From a checkpoint of a small model that predicts nearness at each pixel.
Model: 64-pixel images, arch convnext_v2, norm rmsnorm, activation quick_gelu, num experts 8, patch size [4, 4], depths [7, 7], widths [96, 192].
Data: 48750 training examples, 98.7 epochs.
Rows from block 5 of a small model that predicts nearness at each pixel, named by matrix and row number. Rows with one number within an expert belong to one neuron, the router's apart. Each number is 128 + 24 x the weight over its row's rms, rounded and kept within 0 to 255. All counts start at 0.
Before each expert's rows are labels from the 100 images, of 14848, where the router gives the expert most weight on average: "responds to" is what is common among them. Only what is clearly more common there than usual is listed. The data: rendered solids tumbling over patterned floors.
# router: slot weights (model.blocks.5.mlp.router.weight, 8x96, trained with AdamW), inputs 0-95
# up: expert up (model.blocks.5.mlp.up, 8x96x96), inputs 0-95
# down: expert down (model.blocks.5.mlp.down, 8x96x96, transposed), outputs 0-95

# expert 7
responds to: count: one
router.7 [141 118 120 131 134 129 110 127 116  80 130 159 138 173 139  82 119 146 120 143 117 118 130 123 170 179 135 137 117 109 106 146 135 147 137 132 139 120 129 140  51 108 121 122 108 120 125 121 122 115 125 145 131 170 111 152 167 153 135  77 121 130 120 159  90 100 147  68 143 103 119 145  94 143 103 137 110 119 175 152 196 117 168 173 119 135  95 111 129 117 129 130 105 114 131 142]
up.0 [132 176 114 128  86 128 182 112 120 170 158 112 142 131 101  89 137 134 113 140 137 169 119 154 146 142 108 141 156 148 150 149 112 152 177 135 108 125 112 123 108 154 111 109 160 164 122 152 137 148 135  88 180 147 151 144 129 123 142 113  69 155 111 135 149 140 115 117 107 116  83 183 138 171 130 122 143 105 160 134 149 115 126 114 126 106 129 143 132  89 113  96  92 148 125 111]
down.0 [169 104 127 174 129 142 148 132 146 134 196  93 129 113 164 104 166 178 112 151 123 162 124 126 133 145 160 103 129 100 127 155 130 100  96 143 150 131  93 121 162 104 138 122 157  84 128 145 114 114 112 128 174 144 127 145 135 124 145  97 131 116 111 125 129 102 164 145 166 132 164 117 135 140 126 146  96  75 165  99 120 163 142 142 122 119 115 123 104 121  83 149 140 139  88 123]
up.1 [126 123 131 120 102  96 132 142 131 129 113 145  88 112 133 130 147  87  95 150  80 105 133 130 167 152 108 136 141 106 153  95 152 159 125 174 137 129 125 154 114 170 115 107  71 140  90 130 122 128 155 151 181 101 133  85 107 136 128 114  81 138 149 140 111 138 108 118 118 172 111  87 130 109  81 140 105 149 110  96 127 126 150 123 106 141 167 105 103  73 133 122 138 130 143 113]
down.1 [164 135 154 129 122 113 103 131 137 138  87 167 118 133 124 151 194 166 135 131 118 136 101 118 153 113 143 151 118 173 115 124 106 123 160 160 172  89 133  95 109 106 137 107 181 125 123 139  91 126 119 121 190 116 129 165 130 127 139 112 188 114 116 112 172 132 132 122 161 108 139 150 139 164 160 134  79 120 114 134 109 144 105 118 115 126 100 133 110 106  91 122 135 159 128 119]
up.2 [162 111  80 106 142  98 113 120 140 175 160 113 101 120 127 118 134 170 142  91 134  83 117 181 133 127 110 118 177 144 105 132 116 110 157  81 113 173 110 130 140 137 171 151 125 127 103 102 117 155 118  98 111 119 119 142 138 137 146 131 169 186  79 140 132 119 120 171 111 124 171 121 118 145 116 112 145  94 152 115 128 128 105 141 151 129 111 106 115 133 146 174 151 137 125 137]
down.2 [119  96 135 133 145 120  83 123 123 174 135 130 120  97 117 112 100 153 131 136 141 123  63 133 129 164 128 128 144  97 111 125 142 162 133  91 112 149 126  69 136 111 145 164 112 187 122 107 146 142 122 133 113 108 138 112 151 157 109 128 127  82 128 106 134 102  98 149 108 112 145 164 125 115 143 137 158 126 184 122 146 112 107  79 138 103 160 165 124 175 138  86 103 137 144 125]
up.3 [146  63 134 148 160 136  83 144 117 117 156 145 143 152 129  89 144 121 141 120 149 195 121 156 143 155 149 128  86 124  65 137 102 140 159 115 129 131 137 137 113 126  63 147 120 115 117 125 119 162 124 144 152 144 123 117 183 148 117 116 156 144 157 162 108 143  93  97 108 129 131 140 131 127 122 131 100 138 173 109 157 106 115 150 122 103 136 129 159 154 152 140 116 122  89 128]
down.3 [125 109 104 255 142  97  95 122 113 129 138  93 135  98 161 107 146 135 117 146 130 173 117 126 141 123 146  93 138 106 170 117 107 109 114 115 109 127 155 149 134 139 139  96 144 124 126  98 136 131 106 144 150 128 119 134 107 126 140 113 136 111 117 144 174 125 142 131 177 128 114 106 112 136 136 142 139 129 167 113 118 156 151 127 118 155 133 122 118 180 113 126 133 169 112 138]
up.4 [154 156  87 119 121 186  98 147 132  84 145 125 138 134 144 115 117 116 102  79  97 131 156 156 132 139 131 146 167 159 155  99 110 121 115 102 121 144  78 144 120 132 122 127 175 152  85 151 124 100 141 112 103 167 138 122 118 130 108 127 166 143 169 121 154 141 106 137 145 130  87 191 109 140 111 137 119  89 159 154 125 154 105 119 125 134 126 124 134 154  92 147 111 116  92 112]
down.4 [153 125 125 136 144  92 117 106 103 114 168 123 105 164 105 109 155 137 115 126 129 119 153 104  98 119 106 112 117 132 105 107  94 155  80  59 140 107 127 104 102 101 113 156 108  99 105 147 150 111 145 108 115 142 155 142 145 142 161  93  91 106 123 128 121 109 151 129 142 171 132  74 103 116 105 118 141 139 155 108 134 156 121 126 116 148 146 109 160 104 133 190 176 110  96 119]
up.5 [142 113 158 113 168 132 143 146 139 149  82 156 105 111 101 143  97 112 100 113  82 125 132 156 105 122  90  99 151 112  99 119 121 128 109 131 110 154  82 108 129 113 151 193 107 118 125 121 122 100  88 171 135  79  89 146 124 140  85 125 123 132 148 128 134 109 111 134 129 109 154 122  95 123 136 149 110 127  75 172 122 143 136 123 130 143 117 137 101  79 146 130 119 129 169 168]
down.5 [115 145 138 219 155 134 125  67 115 130 101 120 156 118 155 134 117 123 127 109 114 145 145 184 169 117 113 122  95 123 129 117 154 137 116 152  84 137 122 135 133 112 182 106 135 156 114 117 130 113 149 126 125 103 116 115 126 138 127 109  90 137 124 142 139 139 126 150 120 120 104 153 101 154 169 143  98 144  98 100 136 130 149  94 155 138 146  91 113 109 135  94 101 126 184  91]

# expert 5
responds to: count: one
router.5 [133 117 110 121 128 128 107 145 121 111 141 150 134 187 148  65 129 138 143 150 134 118 126 123 171 185 134 136 121 135 128 134 139 143 121  98 131 107 120 124  70 125 139 109 106 156 111 118  97 128 126 138 111 196 109 132 159 133 115  75 112 123 130 183 132 120 137  83 127 117 132 138  83 163 100 138 134 114 164 139 191 122 160 170 115 123  93 112 133 129 127 142  99 125 134 134]
up.0 [120 132 122 135 104 113 155  98 137 122 155 135 110 125 142 110  79  90 144 157 168 129 133 122 129 117 132 119 103 144 153 123 129 137 100 140 161  95 129  78 117  75  88 149 101 137 102 124 112 159 124 177 161 145 104  70 103 121 151 118 128 126 148 130 112 124 163 118 142 138 125 126 133 150 162 148 119 144 127 117 132 151 113 134 101 177 147 154 155 101 157 147 114  51 113 166]
down.0 [146 145  94 162 115 155 135 132 157 103 112  73 121 157 120 101 149 150 163 135 128 162 119 131 144 137  89 153 124 111 139 111 162  97 122 183 134 160 127 126 157 145 155 109 124 118 137 158 133 150 121  86 161 124 158 135 117 110 108 151 120  93 151 156 145 135 142 199 172 149 165 145 102 125 146 102 107 142 121 136 118 131 180 121 111 121 116 129 149  85 147 107 102 135  96 138]
up.1 [139 109 122 154 149 102 134 156  75 170 119 102 128 131  59 103 104 114 149 125 113 101 123 101 109 162 145  77 107 128 119 126 124 148 122 154 141 153 162  92 127 145 105 123 144 143 115 154 146 147 143 143 164 118 156 126 151 126 115 103 108 116 113 124 143 136  93 122 130 142  79 101 132 108 126  93 145 106 130 134 142 144  85 151 142 137 177 130 118  85 156  82 100 122  74 131]
down.1 [138 140 123 138 150 161 132 145 192 163 121 146 128 161 165 116 158 159 112 137 132  80  91 148 134 105 124 125 112 146 111 142  96 143 138 120 147 151 139 146 103 133 142  74 134 118 174 145 146 162  87 145 148 147 118 147 115  94 143 106 139 137 148 129 120 147 125 119 150 137 143 135 128 176 158 103  92  86 129 167 171 152 150 112 102 160 105 150 110 103  88  99 139 151 102 133]
up.2 [125 141  87 149 144 158 126  97 136 144 119  62 138 141 130 131 120 137 135 131 164 112  88 158 111 137 101 125 107 172 116 130 123 102 158 122  77 139 202 141 134 127  85 120  97 127  92 147 136 187 144 128 116  94 115 129 147 164 125 145 128 134 137 119 106 143 117 162 116 115 165 165 132 161 142 133  96 136 162 151 102 133 100 139 133 139 139  89 128 131 148 116 124  99 114  83]
down.2 [126 137 133 189 150 124 177 131 141 108 114 125 141  85 138 160 109 148 140 159 129 119 111 136 139 126 137 128 107  92 136 142 124 147  92  77 178 182 143  89 128 131  84 129 137 137 119 127 132 142 108 182 127 136 155 128  95 110 148 106 137 146 112  99 153 130 132 118 147 129 123 132 134 125 118  59 165  55 135 112 147 150 122 117 121 105 109 120 127 124  95 111 144 159 153 132]
up.3 [115 120 130 139 132 120 134  93 112 119 147 140 157 132 139 128 152 116 141 148 122 156 111 142  87 130 141 159 133 114 105 134 138 110 104 104 104  86 153 131 110 113 140 144 106 139 134 134 132 116 114  89 122 136 109 152 104 164 170 121 158 117  83 130 104 154 179 106 188 141 118 150 123 128 126 147 114 165 110 151 145 115 115 107 107 131 108 156 104 140  27 186  97 126 118 114]
down.3 [107 131 146 255 117 126 109  95 105 130 136 147  96 126 111 145 155 153 145 127 109 135 116 146 137 115 110 117 148  99 123 155 121 121 140 127  95 102 130 137 110 154 147 120 138  75 135 132 141 114 107 126 135 140 109 108 109 142 143 139 105 165  95 112 129 137 125 103 145 145 121  80 101 127 131 150 143 147 110 144 100 124 161 137 147 127 163 113 117 149 106 148 139 126 150 165]
up.4 [150 120 133 115 173 139 144 143 142 111 118 139 114  97 124 165  93 125 108 123 109 109 121 177 124  98 126 116 130 110  80 125 108 115  83 176 131 163 127 147 135  92 142 111 184 112 136 146 186  97 141 161 152 117 117 129 103 156 130 157 144 151 142 121 112 138 154 129 129 121 111 101 123  96 143 122 115 163 123 106 133 170 108 102 150 189 106 121 130 106  85 116 140  92  98 153]
down.4 [111 141 109 101 110 153  99  65 106 169  97 159 136 109 119 134 115  73 143 122 126  72 135 132 169 167 113 120 118 129 157 168 108 129 127 126  88 140 147 134 103 113 122 142 147 162  97 121 136 142 110 106 125 140 123  99 123 160 137 153 116 118 187  89 156 129  97 115 110 131 142 173 110 161 146 109 167 140 128 135 173 137 121 146  98 131 146 124 144 147 130 109  95 112  92 135]
up.5 [109  43 161 138 142 131 146 117 113 123 132 116 143 120 123 141 161 141 126 120 157  95 133  94 144 102 140 139  90 129 152 110  97 144  78 165 111 111 117 149 133 120 114 126 120  84 146 128 151 132 116 131 165 162 139 130  87 129 143 136 117 138  87 131 147 148 148 143  94 150 151  91 151 106 155 118 174 140 107 108 132 156  58 129 105 152 132 129 129 117  75 135 158 148 129 132]
down.5 [107 157  86 146 113 155 140 111 150 129 109 133 153 124 159  57 117 116 117  76 115 110 106  84 115 145 158 113 125 148 121 101  90  98 151  78 112 120 145 142 117 142 123 118 140 171 143 115 106 130 112 167 100 132  92 130 163 139 138 124 154 149  90 136 163 160  76 106 143 137 126 169 127  80 133 142 155 111 122 114 132 124 121 119 110 131 108 149 118 115 136 153 113 168  96 108]

# expert 2
responds to: count: four; white object; yellow object
router.2 [ 90 105 105 127 107 135 166 105 127 123 163 149 135 136 143  84 115 127 137  92 117 122 132 112 114 116 164 138  99 149 149 127 120 152 123 116 155 144  83 126 120 120 130 127 111 161 130 168 125 145 124 117 158 199 110 125  84 112 126  80 139 152 111 155 170 138 141  55  88 128 121 124 164 109  90 112 117 118 134 116 169 154 138  87 104 143 119 118 160 123  92 111 124 115 112 128]
up.0 [158 158 136 141 132  98 116 114 152 125 101 121  93 157 128 112 101 132 159 172 119 116 155 173 135 110 115 125  95 111 116 127 144 133 138 116 158  93 131 137 165 105 142  95 104 135  89 122 130 126 112 159 127 107 143 100 140 120 165 144 133  85 191 135 117 154 146 113 149 154  95  97 131 159 203 180 103 120 111 180 131 111 127 125 103 129 136 156 130 113  98 111 138 139 124 142]
down.0 [195 113 101 212 150 149 138 124  95 158 108 120 119 158 140 116 149 138 107  92  92 122 168 143  90 163 146 112 124 142 121 132 121 123 115 129 156 113 123 146  94 151 130 100 119 126 104 135 142 141 155 100 135 119 160 147 134 103 115 120 149 148 125 106 142 134  99 111 155 151 153 104  88 154 124 149 146 128  90 116  70 100 139 136 140 145 107 114 127  79 132  99 143 151 104 138]
up.1 [146 154 150 136 114 183 143 138 130  96 187 140 131 124 112 160 115 128  89 128 114  81  92 169 118 153 151 111 119 157 106 142 150 104 123 139 159  92 181 134 112 171 120  97  98 182 131 104 155 137 142 116 120 150  88 125 141 140 134 118 100 127 144 136 116  68 120 134 142 105 115 149  94 142  83 121 102 146 125 151 119 124 131 166 138 132 121 122 131 124 134 142 127  90 170 136]
down.1 [114 138 143 107  95 129 114 168 162  84 181 123 143 122 141 151 124 126 204 102 135 150  97 152 109 105 134 154 120 131 134 123 142 135  85 156 163 117 169 129 158 160  89 145 145 139 159  90 133 139 155 146  97 143  93 124 116  95 117 153  81 101 101 101 153  94  90 101  82 145 153 117 146 105 108 131 149 130 125 134 140 124 143 115 107 143 131 137 120 121 133 159 135 137 147 132]
up.2 [170 164 117  97 127 144 145  95 126 117 147 150 132 114 170 126 120 111  78 128 132 116 147 122  82  91 101 183 152  87 153 121  78 160 146 103 185 151 155 141  93 138 128 115 171 134  97 144 122 144 137 159 131 135 124 113 112 106 135 148 161 106 116 143 126 136 153  91 112 116 127 102 155 139 131 148  98 137 139 170 153 131 122  79 134 130 127 106 151 160  97 115 143 152 128 109]
down.2 [145 128 146 170 152 129 146 110  94 118 142 131 131 108 133 149 175 129 113 180 122 133 163 125 118 172 158 104 148 138 152 120 149 118 152 117  80 122 162 130 106 115 115  88 107 148 119 139 129 136 132 177 160 175 122 139 125 129 168 151 126 125 159 117  81 161 112  99 164 129 123 129 148 149 121 129 113 137 102  89  61 148 168 158  96 142 112 163 109 123 122 146 110 135 118 155]
up.3 [ 99  99 149 116 158 124 110 125 137 137 105 121  94 128  87 141 107 143 117 120  99 113 128 142 140 121 144 146 132  91 108 147 121 119 138 137 149 149 116 115 122 120 133 157 204 103 168 134 163 144 180 142 154 123 111 109 116 149 157 123 127 178  76 164 115  87 129  91 142 139 102 104 130 162 146  89 130 144 121 183 145 137 123 108 151 140  96 141 154 135 146 105 116 126 178 156]
down.3 [156 134 140 176 134 138 132 132 108 169 112 115  72 125 136 132 218 146 126 163 129 131 184 131  70 143 133 105 146 110 106 126 127 131 148 130  95 153 150 128 142 133 123 110 105 115 143 176 127 144 136 117 146 153 129 154 152 131  91 170 111 128 160 120 108 164 102 111 149 151 145 119 125 145 153 140  97 140 118 115 126 141 142 157 123 149 159 132 149  72  95 130 129 141 124 108]
up.4 [159 150 127 152  88 121 123 111 141 141 126 150 146 118 101 128 157 130 111 142 108 138 118 142 111 155 151 117 116 190 119 132 117  85 155 187 198  92 157 106 145 141 159 101 140 121 140 131 108  99 136  90 144 128 150  93 141  92 192 141 123 164 149  84 137 119 125 135 145 124 136  97 121 154 150 111 163 157 140 147 125 149 138 157 112 125 162 162 107 133 132 105 112 130 122 140]
down.4 [128 104 102  74  68 116 134 128 156 109 158 181 127 176 121 113 180 138 153 154 135 109 100 127 142 148 121 130 153 122 114 104 134 131  84 154 113 107 141  89 103 123 116 139  91 108  97 168 119 113 149  99 172 145 113 152 145 125 135 101 124 122  89 128 125 121 179 157 123 115 110 141 134 110  97  82 148 113 128 123 129  88 109 140 150  83 141  91 114 136 114 136 125 124 117 126]
up.5 [137 178 141 113 162 126 161 139 156  89 121 118 147 131 103 109 156 134 114 116 116 157 152 129  91 118 144 104 106 140 182 137 115 124  93 143 105 111 138 157  91 135 164 117 165 145 111 134 155 130 104 148 123 143 111 164 126 105 128 121 124 109 155 177 124 101 116 124 114  97  99 177 150  83 107 143 188 154 160 146 128 152 113 138 116 149 132 165 115 103 126 117  73 113 148 134]
down.5 [177 140 126 121 106 126 140 105 150 158 156  89 120 121 165  87 133 117 122 144 138 140 152 170 116 120 151  78 146 107 177 113 136 124 177 132 114 163 130 137 146 138 130 105 150 138 141 135 143 127 137 141 134 149  93 127 135 123 154 136  58 129 160 144  91 112 135 117 103 120 144 150 125 162 107  88 106  96 116 142  70 161 144 151 136 155 129 110 123 113  95 148 102 133 152 177]

# expert 6
responds to: count: one
router.6 [126 134 112 128 113 108 150 102 115 113 135 166 130 163 135  79 130 140 143 135 141 112 128 148 107 196 154 125 124 121 125 127 129 144 121 129 161 102 133 126  61 117 130  74 117 135 125 122 104 132 121 129 146 190 132 130 156 154 125  79 105 146 126 146 121 127 146  69 132 115 112 103 172 148 126 132  72 151 136 138 181 112 173 165 124 126  88 154 141 115 134 127 121 101 123 126]
up.0 [118 141 195 133 134 101 140 157 156 134 107 106 124 139 121 111 129 115 180 168 118 126 140 121 159 146 110 144 102 143 157 124 157 155  89 115  87 139 123 158 122 122  67 132 123 145 146 174  84  78 160 128 118 134 106 128  93  98 158 109 102  99 130 145 166 119 138 113 151 156 118 146 152  92 114 124 140 148 101 160 141 165 119 123 156 126 124  98 146 127 121 145  99 137 163 124]
down.0 [ 99 103  91 151 132 124 113 143 153 144 119 127 107 141 147 126 154 124 137 130 152  97 106 119 144 105 137 154  82  91 131 130 179  90 124 118 141 125 185 115 114 102 177 123 133  92 142 113  84 136 150 149 111 119  98 111 171 145 135 132 157 156 157  95 122 116 106 103 162 142 131 128 129 153 176 132 152 134 104 111 131 133 192 185  89 108 116 146 142 119 105 122 135 152 131 115]
up.1 [158 144 120 112 148 124 100 153 183 116  92 105 143 129 207 139 127 140 165 128  77 116 115 135 135 121 122 137 160 127 109 125 141 143 118 114 128 124 115 153 140 109 105 124 122 108 148 133 126 130 135  74 102 136 113 114 152 129 122 137 136 101 149 152 112 111 115 133 151 155 163 134  54 144  82 142 115 111  78  94 152 110 156  94 141 114  76 141 131 162 111 146 146 141 124 106]
down.1 [163 131 156 180 163 123  97 145 103 122  99 117 121 159  73 128 173 126 114  89  98 124  85 142 154  86 160 132 105  93 129 149 144 153 150 152 104 134 123 129 127  62 127 136 101 141 126  78 112 142 113 145 105 134 106 104 119 142  94 147 116 166 113 132 178 177  93 151 147 127 128 156 135 133 147 147 140 110 110 135 127 119 166 117 119 133 141 119 134 139 131 154 143 115  99 127]
up.2 [104  92 155 120 162 124  91 132 134 114 128 161 149 161 107 114 133 106 110 151 136  90 138 160 155 117 108 111 138 147 180 176 106 111 126 106 183  99 161 101 128 107 113 143 112 141 103 159 111 166 119  87 133 105 118 119 132 129 153 125 134 132 111 115 103 145 154 157 102  60 114 107 119 140 120 143 116 109 133 129 132 139  74 145  89 135 130 149 156 139  64 117 113 135 117 119]
down.2 [118 170 111 172 132 142 128 180 152 122 160 147 154 116 132 129 128 111 147 117 112 117  82 151 127 149 122 141  98 129 110 167 160 102  98 120 147  82 157 158 135 147 149 108 139 112  95 140 109 159 160 139 101 119 116 135 122 106 147 143 167 131 137 124 162 112 117  97 149 120 157  85  91 180 116 177 111 163 143 126 123 140 174 111 135 124 128 110 135 167 124 127 125 158 100 169]
up.3 [137 121 110 136 150 109 129 139 133 158 113  86  92  98 142 123 110 162 164 153 145 122  98 186 118 138 126 163 174 142 103 120 109 141 143 137 122 135 110 113 132 134 170 114 151 107 103  98 143 109 136 120 136 133 129 114 115 158 145 136 138 230 146 151 136 140 131 103  79 166 142 122 122  88 126 110 150 147 141 128 127 121 105 121 163 131 160 115 132 104 124 105 162 133 149 179]
down.3 [118 157 121 129 192 148 123 108 136 180 126  81 141 113 114 118 112 176 104 123  83 127 105 148 134 154 165 149 118 118 128 117  83 117 142 138 138 153 116 164 119 155 159 117 112 139 134  76 175 105  95 143 144 101 117 136 130 128 118 159  90  83  92  96 125 145 148 101 115 143 102 142 116 150 135 103 107 157 135 139 142 113  75 131 136 115 113 127 117  77 142 106 132 143 143 128]
up.4 [129  92 112 145 124 109 156 116 146 123 142 129 104  87 134 144 149  91  93 105 124 121 150  89 135 105 133 140 169 127 121 167  92 153 159 159 116 143 153 137 120 139 134  98 155 131 136 117 153 156 155 178 129 145  80 125 125 141 110 114 129 135  91 132  83 128  91  95 109 155 156  97 140 127  83 110 147  97 111 120 126 119 179  94 123 151  77 103 126 128 102 108 156 117 151 167]
down.4 [201 137 112 191 153 131  81 105 130 159 114 122 118 110 106 107 132 130 124 133 155 124 146 118  96 122 151 133 172 162 128 129  88 175 102 142 141 118 116 130 116 140 127 118  82  90 131 117 115 151 100 117 108  97 124 123 157 128 101  88  82 131 128 118 117 111  99 143 118 121 137 122 177 113 147  70 126 141 112 123 133 132 108 165 157 137 126 140 141 137  95 135 118 173 154 106]
up.5 [108 160 129 112 123 110 191 119 127  75 107 131 112 113  93 103 124 114 131 115  99 195 159 125 169 153 131 119 134 135 103 157 116 108 120 145 139 121 116 120 117 173 168 107 111 132 140 122 124 119 158 106 138 154 126 112 123 116  95 133  95 109  86 151 126 167  94 118 146 145 121 114 114 117 111 124 125 144  94  83 132 118 189 103 155 122 140 132  86  99 164 131  83 111 120 130]
down.5 [113  98 135 254 139 118 136 163 122  64 143 163 126 142 123 129 121 137 119 156 137 109 112 103 116 102 123 111 157 135 155 156 118 151 126 160 152 110 128 118 122 110 143 128 128 140 149 129 120 136 102 136 134 128 118 135 189 115 109 116 132 126  90 127 119 121 152 132 168 112 129  95 120 136 142 109 125 116  89 131 114 148 144 163 110 110 122 135 112 126 109 165 134 177 122  98]

# expert 3
responds to: count: one
router.3 [124 122 119 123 141 144 109 133 119  64 132 155 112 166 129  69 113 142 114 136 124 118 130 133 162 180 124 127 140 109 107 140 136 130 122 124 122 128 126 142  73 123 136  98 115 182 124 121 124 122 128 145 106 193 124 128 160 127 116  71 123 109 117 154  97  89 135  69 138 107 111 148  65 153  97 126 121 131 161 125 177 119 165 158 124 146 110 110 138 122 125 121 106 127 133 132]
up.0 [ 89 107 136 109 131  98 133 132 167 119 138 158 113 114 191 116 172 106 109 124 144 124  96 115 130 102 102 105 143 118 122  94 103 122 111 131 131 146  92 135 145 147 145 101 116 119 137 162 101 131 160 110  94 169 117  83  94  78 115 121 125 136 116 122 143 136 144 140  97 158 167  86 135 122 122  99 126 151  97  92 128 121 176 107 136 125  86 118 132 154  98 152 176 146 154 104]
down.0 [156 158 149 142  90 145  87 150 125 110 118 190 123 114  93 112 162 122 118 137 141 108  98 111 144 146 133 148 162  98 117 137 149 142 134 144 147 120 129 116 110 107 153 170 142 107 146 123 133 163  87 133 120 136 118 202 136  84 144 150 159 129 129 112  93  86 143 134 150 143 108 132 112  92 141 152 105 122 168 159 134 164 113 102 102 166 112  91 109 100 131 123 148 142 118 155]
up.1 [104 135 108 136 150 172 109 116 135 144 103 150 142 121  94 139 131 145 143  97 115  82 162 166 106 133 134 151 145 100 139 164 162 112 144 110  80 149 233 144 137 144 129 131 173 125 152 113 114 107 126 128 151  73 162 129 155 146 129 112 107 116 105 152 123 132 112 166 134 109 128  94 143 154 118 122 131 135 122 126 109 114  97 134 115 133 126  71 150 118 149 119 137 137 119 141]
down.1 [125 142 116 247 154 122 130  86 148 158 112 130 128  84 137 146 147  94 153 132 110 157 144 144 151 143 144 117 129 106 142 121  88 136 119 135 108 160 161 108 112 127 130 130 123 134 130  98 125 106  97 138 157 106 125 114 131 155 124  91 118 144 138 103 150 100 125 155 159 130 144 101 172 111 118 130 118 123  96 109 106 118 142 151 165  96 122 164 115 141 128 183 137 136 137 128]
up.2 [102 126 134 111 151  83 142 146 118 152 111 132 158 144 166 118 128 129 108 149 155 150 138  79 156 105  54 121  88 162 161 143 150 130 125 140 131 115 126 121 124 114 114 122 132 119 134 171 141 118 131 155  97 143 106 156 142 119 116 150 146  98 168 116 136 142 138  99 120 109 151 116 150 136 121 113 128 126 108  81 143 154 148 130 137 127  75 149  74 157  60 176 120 142 139 126]
down.2 [154 116 109 154 151 121 141 115 146 132 119 131 188 198 115 101 154 160 128 129 162 137 100 152  85 118 121 104 124 124  95 148 105 126 147 107 120 114 129 126 168 129 137 146 172 135 124 191 118 117 135 116 124 109 126 126 109 101 126 118 125 183 138 124 122 122 113 146 141 146 104 144 160 142 131 170 108 162 149 174 161 183 122 101 138 161 133  97 104 100 149 115 154 152 123 139]
up.3 [144 135 142 118 115 126 145 140 116 173 113 124 122 129  97 145 138 126 136 186 122  84  51 141 167 134 157 142 105  99 121 116 169 152 129 142 124 115 164 164 115 122 144 129 117  94 128 126 138 142 107  96 135 120 135 137 131 123 111 128 118 122 123 155 131 125 122 161 135 140 149 169 108  82 116 125 124 160  58 125 151 139 155 154 177 153 137 103 140  97 108  66 155 112 150 125]
down.3 [105 134 132 106 184 155 150  88 129 170 118 133 120 123 108 150 158 129 144 120 120 123 114 162 126 165 112 151 154 110 124 154 128 123 142 105  87 127 165  89 145 177 166 153 192 111 159 112 123 138 139  86 127 118  97 150 157  97 147  98 105 132 113 131 159 140 126 135 112 144 155 114 146 145 159  86 135 122 131 112 110 126 150 103 111 129  82 151 132 110 161 161 147 143  83 145]
up.4 [147 105 140 116 144  83 118 159 127  70 137 123 105 127 145 150 115 133  99  80 105 141 168 111  98 125 150 110 134 136 185  97 108 149 116 135 121 138 129 141 105 134 151 108  88 119  92 108 157  93 141  85  96 113 151 142 124 143 116 113 135 127 134  99 130 132  98 130 148 154 100 151 136 102  86 140 169 124 122 156 153 125 138 103 123 150 115 127 116 154  44 138 147 110 150 103]
down.4 [117 139 126 183 121 120 101 110 118  84 173 105 135 134 121 120 147 147 122 167  81 177 142 117 101  95 153 110 115 119 130 119 121 140  57 141 140 137 151 138 109  97 129 131 150 146 124 165 167  91 118  81 117  82 165 129 144 134 113 138 123 139 145 142 140 132 154 154 180 117 167  95 138 141 141 152 129 145 133 111 142 121  94 114 120 133 122 106 126 135 170 166 120 155 139 160]
up.5 [149 143 145 156 145 117 144 106 102 123 102 130 142 148 138 128  99  70 103 147 107  97 103 113 131 114 119 144 130 130 163 147 143 142 123 139  95 125 191 116 104 115 132  90 112 143 145 176 139 104  97 130 114 160 103 150 101  54 154 116 144 107 160 156 126 132 119 162 105 144 131 134 116 153  92 189 129 160 107 146 126 158 113  94 139  95 108 149 109 145 138  97 117 124 143 132]
down.5 [117 122 149 168 133 163 126 143 118 164 131 150 158 171 146 137 141 121 127 131 116 105  74 127 156 139 148  76 139 103 107 115 145 120 143 121 134 162 139 152 103 123 154 160 164 114 153 140 128  89 121 141 118 150 143 135 110  65 159  81 127 169 146 121 144 129 141 139 135 149 112 154  92 120 164 176 126 111 121 108 145 184 137  95 105 151 133 138 128 127  93 132 158 172 116 148]